config = dict(
    translate=0.12,
    color_jitter=0.1,
    max_grad_norm=1.0,
)
Rows from block 7 of a small multi-label image tagger, named by matrix and row number. Rows with one number within an expert belong to one neuron, the router's apart. Each number is 500 + 40 x the weight over its row's rms, rounded and kept within 0 to 999. All counts start at 0. Numbers have three digits each.
Before each expert's rows are labels from the 100 images, of 14848, where the router gives the expert most weight on average: "patch colour" is the nearest of a few named colours to the mean colour under the peak. Only what is clearly more common there than usual is listed. The data: made-up waving flags.
# router: router (model.blocks.7.mlp.router.weight, 8x256, trained with AdamW), inputs 0-63
# up: expert up (model.blocks.7.mlp.up, 8x128x256), inputs 0-63
# down: expert down (model.blocks.7.mlp.down, 8x256x128, transposed), outputs 0-63

# expert 2
patch colour: pink
router.2:557552450568412458395444539504534494518484570468486585526427577485479444470462530480520426469495485539485538494449494512470534505521516423504490531444467526487467502443495589509485446455487518
up.0:497453491506474513500488529497483554516497450441557523443520497481414536501493529500621500582500472403503496651483531493500457501481497549505415431516462523458530464507488499506573508495391451
down.0:501501534499488482387579548535488501483507501508381393510518479497521479497501434498422583437500489579451540489586464522522522500494530398474550478462499494506491590494505514429500606501515484
up.1:500481519496515488479720505508473523691531587500497500498437488503408508497494435495530490496529501384500499555488523500525499501363510506501508505495498501498506547503500497498500521433553514
down.1:500528480443477478505477502498499499448468386477498505481500511500532496500542500481495505500611521438553609433492479498467581536650475443515509499460501509519558501500513425464503501663485512
up.2:510502498478529501546500480498503504500588488525637497442470464543499359457502495502516495495475491528500519501486570501253526494506498464483473513483571492503464546499484502501495480499503445
down.2:484490490550541509474514476498482522501497630533464508471498500500497583440423501591500465486476515459447511502507404500606482519503587565519503543568547500477521494454546540507520493538498520
up.3:505570475500503502414507464501500523499509500502499487506499500540502464457495470496496461514548493498531544499486662522502495593373483422500501529504477463498500554497472514495500504501500490
down.3:501480498497509479499504498572492500502486483455415537522500435486448500492575667466500501482523429475502509402449431510466583457628497502500505423494520500501513524540503522516507468503540511
up.4:484505500501486500533488492486497466489502556519462491483501505442555469502496512616484489500500500504499520494461500503500500505488503496503539482329497517495499497500498561500495450436511490
down.4:475509472500501458500452503406507526443524499482510487568508548492469523479502475464495516519500497489515418486496500527467499500471500508481441521528499497513495505517500505516515460490545535
up.5:553497515501499498502497498507480639488464500494504504469480338544450398486516489500484481497489505471589417419492501562481515601500445460502488500493488537520485486492409503493499501496479468
down.5:544500499482345483395514539503551501512428507489479486455496504506499503492498516496582502530485417548503521512478459495508498349581498501541483500507506488496499533506684500528587499475502508
up.6:498497501506505507509484513468532459511499509485485499510511446554381501502499489500503500496500560555502531519475485506499501504501498482505500508494482490492508501497505505503501453383272499
down.6:441499492501505520474501498500507566499509501498502498502500625499676498504500514500509499492494491500485275504499500501495533492500499516484537385560500467498504486502500510536493487391705500
up.7:562504482512499499460462431500501700467500506385504476495499471491495481484484476474440500460502408497508618536506500498499500498535477499517500496500510492500524504491491531469481512497506509
down.7:500495463515502506585509512473499494485499512503356516533499511426497460493498507529499499515517535565499495502629463501497581608500497499469479490484486502496612496507494501485511483506498519
up.8:505478474504474492500467653510499500522499583529500505502477507495503378572501472488502453499532397484516577501343501500495522611500567508481420558611515520564484588503362555506498499442528519
down.8:486506515512643491494517412410498500500489454520502507500481450515503600500484502396507503500500627499586500490546512499510459409499500450499521470381515462502502446510530484489481500499498516
up.9:500485482598376502536521501489499497496319429550500496483499441468510501441411492500554500511500446413498508496495642452501494681499498500461496500456470458499503498496503500488467508516515503
down.9:493503500481604495495505540564496513508504513500605554521560477500518500518479442502495500501498499493578681504507500501463500571495500460462449498344616513498507485529434503503487493534385467
up.10:513500462500500500492497645487491508455466501496492492507577462498493492502503500527505421473498588500443485582472509485522502500501497511501492483499542500570483500501543499497472526503501652
down.10:500484446495504524520554500500510501502508462511346503499498503505501495493507499468499524516501233557504563478520500499500500516492501528442502499517414505471502498503473565513536504500423416

# expert 1
patch colour: brown
router.1:566498510517593558502507470491475621554419528515540488494470466512517457494520485448513559513475520440504443439447520495484489506459522542518521582514548478438529464473423495475450478484507615
up.0:500497467499481499593499500509498434498500500482544476499501537500479533492518502452500477472490496502490498503502495492484509533605514505527498512488494504360508501495499499488500478478470490
down.0:504535497364492610398371510507534529497631502484498494496547471501506490503497502561539481553528508509504517486452499410358439493480539425459498499499588422596462503503522501437507501500551541
up.1:501447500503541488505500488427498515499517412503496468492501446557496443482513525419521500500431507525524499503514500501447496578572466492534445526466482551414501513498498558478461490497509525
down.1:499469508469493544523505426499500611457589663441493517555501536499404500459448460482508499498504498577520550513485473546573402499490501453500510498502558500543501499502500591447497475492508471
up.2:502504462501489495557419627468475504498490493428502500463421490500503538562381445489511434500502500502557503501537515490466464502513494498538527498499494500547490562499450555499499500499551458
down.2:507506650488448487498554441544500538499473502454441500563491486475494535505503501499496487555499502512486504587480530496451503483481554474488638380460515498499528502496519487501452501461500465
up.3:500532466500498478522482666489520543532510507560612496601451500507542460475499497503500516502518500491503497500500497478423498534434564493494487511484524498503524486505500465392413468496500502
down.3:495462515496500519485387494501522507485570487497500499581476548506508499513506488497502507496500509495495446502512501500484432462497493411535488504496467480501489473480500479508490503521488516
up.4:497507563500500524649548500514545500496497500552499521485496387484501508505493500497500500520501500462491487569602513502507458485392509501500491497528500491397466432493435494441508500434601493
down.4:467507500503498500381461592499385562494500495499560508500514497520368499515489557491506502517537514500479493484465498500537675499565538465496499494502459502575542600515561467482509495633490466
up.5:451495513501482499508510385443470505572442502500497516486499490551516516463506597590532500459500501560531485500508494503478504497488487501498502513627518509497500490497478479510514499515381501
down.5:560528520583448501244459500495500529489461459500479500491493501400507504501494438461467472506506502503501426506535549526541551504437487500495494496404460502501495485499443514503500462562442458
up.6:499505508501510501477499500493499499494482475523500510549417464479495469490512501555502519465615446490486567508497473580519502473507523482555537506493524497507464475498501498560464495499503613
down.6:499488486498527496503500403509534510498296506501534499489518499476502574480470507478484495557478503497512257489502478499502552495501494509532527432451470484469497500551495499479521499486498428
up.7:500560500478489501470507500476501501497450510472505564479516493425489491499501500522453450676493538445503518502494498502502474514497499501517484506506501481499503478502500500489502501549537463
down.7:504493506499444473500505582502499486510506498498529491482453500495456440484500428509489501477493538514400500522483507497501529487500501458524500542526495497499500520500494469545500461500544447
up.8:502492570500386469501486497507515491463603499509490701419490322497499507502501499501521578500500504495506538518504497499497503511441502440535426430507501479513500494511440499501456509477483487
down.8:500311499566500497498494499438517489510530564499607450523504510508523590501485478491506451359508457500501498525474557516532497510499503538495491501446594550582500500474487513494460426506497468
up.9:396480497498396505515473461456514505512524592500498486498532503498536476494497500500494495468497504498470500534463529523501417494419500493515356511494559500508497509490471485525491506520505541
down.9:509492533497496520500497606487498522531504503510472522519505500451499497501676507547500486449500500503550475482490500484511501572516503502507555519497469497495500534501497530501511500511508501
up.10:489495397504486519497535518460488504497583557520516484501499493465620525599500495471508560500498496500543499506489488482598497497559520525501547519505489463501436500515500583504495548512514499
down.10:488486500499481498479492488602508511528591500492622495419505544516495498522501500502502383505517517500482500465550496474500488479495523526505504495474553659587472410503501499404540502490498527

# expert 0
patch colour: grey
router.0:510567451486513504468459507522478550457517476516493442457461447472506524530494526516539504418483483507421517546469498469499521492477567476436519509470522473518462505456430502442527494521481533
up.0:504448421547477504483463459502457502502478512541544503514500439501499499499525439502518496533621499569502500481491540502414527502491560514504457477503494503456504620519477420465496602503506535
down.0:500559500496517505503501497361591471461460522497501435479515613500500505503408504520508535443490462459493461548479530484491494501468519500501547514497563516546499496490539500497471499500509505
up.1:540502501557499578532443520523562510486496521498415479526530560502480568458520501500442522589536498478480505581502500503499531501509502529508500542451438501528470485500526480511468457574481498
down.1:499499610419500409498601500516593555578433411502586488462502297517496482462507500506534499455605519432509504498463497503512415556501501430498498499492604500500502501498481521487414527518506496
up.2:501485454500582585529485506516473509502508508507524502640550503504523496564486502522499501503549562476521515506501503497503412491519494634505509501501516494463499480501498465574531525536499489
down.2:623523508493508491497519468436475520507481458490511499377483572501501505505529500496460498395481459503414451453484412496527474486503501460502525500505447501498501497491502504479466490499462490
up.3:495499521500525509591492500511518523506528549550499500497577480512492523484501499649509382491462528470478501473451496498485489503566441504502457501482493502417500499395473522500456500503482499
down.3:500519414504498455495497501500492499502533501528536498508488500522499463510498583370500495517513475516474496482500488497500473473495502512492500530504490439502414498513502456458511500514505504
up.4:468501492510534557510504495504520500394552502501502614508532500480405445513525507536501500496517534500484500501500476532500525488563511502507502458519382473573439504511499499500501494499500469
down.4:497655532486507504506525531498488495502548494516541458499503500540499501476471478518487496507500502498502558452503503500413476498500500564491505518487619526422500492489495525510428403453504500
up.5:505569496511512501500511599512665500445500500471507568475501496496498466501498504509501555499506501476509505512534503500492496498551503526501484496469576498477454489498495500512529418563452500
down.5:503524501484493500501546537507423476482662508500504458508485470568492535509495488583500495500484503424463506492500486500470565491495463483499445373512498499490519452498502502500543514499499492
up.6:501504502419497497499494482502391501501499397494494447561495430496509502458470509520500502515539500502567527498500510565495471494449553485501507508506497513506518453505496503536513499495511522
down.6:475492484487425511500395550480514494507510474500502582506505518430500503523527500487302503505444457424482460528514509505504508495495676549522473491460509495499503491498512484480502489461440510
up.7:511547504486499504547402507497516497506496502499378466615500493470512499471494497546492498499508509494531500505504521498585494500495610502474509496519506501488504631492565422524495500501494450
down.7:523502513447481527500510509506445525503510491498448491388495494500535500500504502419606507495526492491461523492501626462514492500500500444476543497589450511480493499515538560498501511497371518
up.8:500439501478431501499493505510509447487522480517489395497544500514500471476359504465505494500488485507502508484517517500455511480463500481526520545454505503457446483468500505475477501460606516
down.8:501497498518518500492502509556483516514493499498505550493496513501477591493513476507503501454501519511496500500504519499522492509515504474522519497475498502486511517605509524507493500509488728
up.9:505496501495468487482488561505488491474625493499498558490505500361488518496502478490493500504498490466504502502425494517503518495500497500543383462501529496504519474501502500496502500489508501
down.9:504500507486484499416488499525496500534515500498502564500458482489487516505479500491494502520499508499501504499495494500515522488503500448500500467500496497553512500503509489550528477499502489
up.10:456583504500429501476501488502515458499500501486475503579514499501554515510426477488531520432397503494501500312526501471564413506483511510521477501476523593527515501557512493494451515501500538
down.10:533506500493501497509496496489419536500476531490498476415498515493531512401498499449408540510522489485502498732504488494510518500497527508499501596497513460408507499492503479503500523490542524

# expert 6
patch colour: green
router.6:487445521502563389450483510471451489514620472471541475519523540471577565484517498477589534413436540528499498439537554512485552483491495497480486460466458433512527494399494463539468499496454571
up.0:500495461511373500467448488469500490475499502418492496487621502482521504493507502484353503488471504514468502511500567480419591501481540501509533505498501498531583503503494548504500500513630522
down.0:504497473490629477557468635496500483492492490506520551502502481492483453499509556500635499476490503492499493501496495497500495510489510500510462497472469496587495455478525484499491479570478509
up.1:500464416500374618499446504482500501507500458461497410500498495502516422455491508420500504507467490521505499450511515489509493613500503552500430531526510499499507451493656499461509452491498486
down.1:613498506500543500523504506469526502512501473549516582496503499498485610498337578613476464493632427511500531501428529484494500481484482453573491489488501499482513519516491499521464497530444510
up.2:551547504523453500406496513707501424494488494508431505514613500501501500506514488500504501477498492520500501501485544484509551491499500500511499499524322499498532501503489501492490500491500501
down.2:504500514500512511553447500506502509622496500487569506481501516501499497500454473481507499514491553370486499576500498498467487508498501500500545511435501504500513502431522453488811500505565502
up.3:472501540501505489561533517507499500575532501504483512477458463453498589503422478496516499500500467491521510446495581497501499536501510493511525529485501514489504580509510604532500560451500476
down.3:499478484501524496523502454496531497498502535453501488445470506503500360542565499501498543498480525549531471522500478481516500489508494500505501500496492437523500491494502474395445481526526696
up.4:500503506516474514496408450422499508490496529501517469485499514588470441535729499481503524520538501499545500497506500495495500498510502501507488501520498404496499446536373499502454497530498529
down.4:506462506513500484498667500525520483409479483548421509499493504436498505501431502465499480467499496526499500505500494507538495518468468504467488506506520495500502590456540494509485504473534461
up.5:500519498519501500460497472547507507499542496526503510500396500476505500493504329474511501500493495523493485487498513522526594511409486503506562496500542492500500513499505501484490500430500505
down.5:436383487502506491529503576498497500477522490496500478419505466536500493504484727503497500478499498501498513488490493513503446496500506537498413474420478477437488499528506497480507500501462493
up.6:507500501508553494493500624526530494492464503510502470506511500500506513499547502504572497500502483501631502541506575588499484501499450500493469475501547562500503349492498520499500501499491492
down.6:500515500515505482517501476489487549492523505501367507474500472531500498502455477517468526496509543513455463534502500502504460500520486484388508500494490498574511778501550547500474499499505521
up.7:506500546483529585498520538578380453444495516501505462579502371532500518510552465502499542487495497449503491500502639498511506499527514444305500527504501541538435497499499469500493497509446500
down.7:511516506501467530491500508573591495528456495501539507570500545509565477505501545509499500516543525478469502506461483551508527503522524492554503542498463499506646494475499446460561500502494492
up.8:489456506497582472515501540508490500421466520490479491501502496563500513488501530499507445437379504500564466498502498496628500503497462518417508500418586508501418509505500496527401499493322492
down.8:486517493531442502501481552497517503510545492501501487503501497494500548472519536500500550497556475543496500499499463428500499497604497466548467495537441407517536493503500576490507506446610518
up.9:516494484522584560515500544520515500524500519491475509543475476495534497504474501518484531539500494511499486517501499489500515502501500412489489460492481533517578519510459577498536504499477465
down.9:498533478479449499510444514473517517495500458501500518503484497576491469501583591513527472478497493476476502441498501507430496500517492562486494487524579491446500484503481439464430517501514514
up.10:521518528502498499515516492651499502486497524500483445500504493532509502494509490501511490636502518494493503498496519526515502496504472505463501501510445474500479497500466494503507432460654569
down.10:588473505500486490477517460534499486499506505505505501501538487531499499491473515424442492490492508418498499501501512516499424502488514415457579462517457512575500507605475502495534515499316471